From a checkpoint of a small image autoencoder.
Model: 2.99M parameters, encoder arch regnet, encoder norm groupnorm, encoder activation silu, encoder widths [80, 160, 320], decoder norm batchnorm, decoder widths [32, 64, 128].
Rows from block 12 of the encoder of a small image autoencoder, named by matrix and row number. Rows with one number belong to one channel. Each number is 128 + 24 x the weight over its row's rms, rounded and kept within 0 to 255. All counts start at 0. Numbers have three digits each.
After each channel's rows are labels from the 100 images, of 14848, where the channel reaches its highest value: "strongest on" is what is common among them; "lies over" is the class under the peak. Only what is clearly more common there than usual is listed. The data: simulated stained blood smears. In brackets: how many of the 100, against the usual share in percent.
# convs1: grouped (20 groups) 3x3 conv (encoder.blocks.12.convs.1.weight, 320x16x3x3, each kernel summed), inputs within the group 0-15
# convs2: expand pointwise conv (encoder.blocks.12.convs.2.weight, 320x320x1x1, transposed), outputs 0-63

convs1.2:086109118128147148138103119127102095089084144122
convs2.2:148143121155129130149143157160138129151131149148155107143143133131173110102114150145136194135143100126124122163151091098133181142125136125131167124172138135146103119120135132137175138143080133
strongest on: no large cell (79 vs 14.4)
lies over: small cell (63 vs 26.5)

convs1.58:060112120145148133127135122136145082125156119139
convs2.58:123117126129135132122126122135124109132164118119123150125121119128116146116102114128131137125150149099108114120148169121168135119121125114106118138082116120096162140139122120140164153102138079
strongest on: no large cell (51 vs 14.4)
lies over: nucleus (27 vs 4.1)

convs1.135:137098108153126140110138079124089088150148138141
convs2.135:134128159154099101131134122244180144139072124126124154141139122117123143121113139132115157136126126127126119157111092150129132109135124081116142138142110116101122152150126127130085126148133110
strongest on: crowded (97 vs 40.2); target cells (37 vs 14.6)
lies over: small cell (97 vs 26.5)

convs1.45:151156131124110176133175145132136139173108128138
convs2.45:123129141140133134125122129151146079123147125125116163138132130139075198142136138144144158129131115130129145198118134120181142130122123108144184110099126126117106129130125122133139114122038119
strongest on: dark grains (45 vs 14)
lies over: large cell (55 vs 10); nucleus (31 vs 4.1)

convs1.274:133118142169081126144070153132130127134143148139
convs2.274:126122104153117120125126114138172182127117121126115161133133128134102073139137216130120075144138174130133110057148144144095098120128119154190117113099128128118075122126119120111100116112116136
strongest on: no large cell (42 vs 14.4)
lies over: small cell (85 vs 26.5)

convs1.139:136093136143141134115129086124064103150141137132
convs2.139:146143092104122130142143138158083152156078139143123146165164130126124058082100136134119213140142159121124111124153114111154158136129129151158119142111119119128091131125131130132118130113166126
strongest on: crowded (73 vs 40.2); no large cell (52 vs 14.4)
lies over: small cell (76 vs 26.5)

convs1.37:121094182142131136115126107149137138110127127071
convs2.37:125124086153142140125123127089192116119150130132127157118120127127121059151133163136136127125117207135138119104138118128121121131126128117162109125149131133111189139139126124138117156123163110
strongest on: two lobes with orange grains (37 vs 14.1); lobed nucleus (32 vs 14)
lies over: nucleus (58 vs 4.1); large cell (40 vs 10)

convs1.177:137115142134119120110146124159111189122122146178
convs2.177:135115130129110102132133122104127141125127139137155087117116127111149087104077113149138156136113088139138139092083140110171130140118122126185106127132132131136139106116122119122156108092162079
strongest on: dark grains (35 vs 14)
lies over: large cell (53 vs 10); nucleus (44 vs 4.1)

convs1.133:136099121152129135117135088116076093146145139160
convs2.133:139147129129122131140141125119118160152050136139127191158154129121095112097105154121118148134133089122125115123136104115095090132128128140102106138181123123132086134131131130130116120171167141
strongest on: crowded (91 vs 40.2); discs (41 vs 14.7)
lies over: small cell (97 vs 26.5)

convs1.128:130092148146144137125137058107134125127146124096
convs2.128:118119158116159151120119126148188137107155129131124125108116128125117146155140117136122091135129151130129129121118099155088097124133128109122181117182138140134090133140134133132139098067104163
strongest on: no large cell (46 vs 14.4)
lies over: small cell (59 vs 26.5)

convs1.221:138148139118077139145090084123103099110138133115
convs2.221:137130185077116115138135145119145153136178155150162098106117136124136070126102118144152127128146069121127136146146118123160157161146137140122120132117143137153089117120138139127096158099115104
strongest on: crowded (67 vs 40.2); round nucleus (55 vs 14.9); no large cell (35 vs 14.4)
lies over: nucleus (60 vs 4.1)

convs1.111:116169107132135106119112114188155111105134153127
convs2.111:114122135141135132113115109182190069123158107103094120138133129125142180128139140108126135115128150124117124159143122128156114134129124179166166130122117111127156117114125126121126145195126126
strongest on: two lobes with orange grains (71 vs 14.1)
lies over: nucleus (94 vs 4.1)

convs1.170:149171125139108131127168127154152160165131127161
convs2.170:108109117141113107114115119109078134105093120126105127121122114111114098154114112124124104128110106130127132169090123124091133135128122112173117129138120115125108120124122124120117123110098145
strongest on: two lobes with orange grains (41 vs 14.1); dark grains (32 vs 14)
lies over: large cell (67 vs 10)

convs1.110:111104203127127137135123128154124131140144119091
convs2.110:120105119148117105118116113082162086114163121114130149106106127122150158158167193121101095137129125113116109149161146121123138108125111145124143118137103104113091116120111111099142095173153126
strongest on: two lobes with orange grains (35 vs 14.1)
lies over: nucleus (88 vs 4.1)

convs1.65:132128081127137062125128126164135132130095128128
convs2.65:127123164142136125125125128190125144123105119124110124135135131139195083131130156137151121120113126145140139150138115129176191146139132143156083152127120123135140127126132133141178164106168122
strongest on: crowded (69 vs 40.2)
lies over: small cell (57 vs 26.5)

convs1.305:152079129153146130138129139087152090121142110159
convs2.305:122129117058137145119118121120163124121189108114109139134129124128148136136135107132120064130127128135130121147140104152148174110135128139128127127150129133117068143142127128126084163131149148
strongest on: dark grains (45 vs 14)
lies over: large cell (50 vs 10)

convs1.9:136161126135096105108135164117181145130123098104
convs2.9:128110102128121123121119120142129137124147112123112162125129110124112165135133157125126095098101121110116114134098169115117108143125122162140106120162126132118174131131128123129164137101099116
strongest on: two lobes with orange grains (52 vs 14.1)
lies over: nucleus (74 vs 4.1)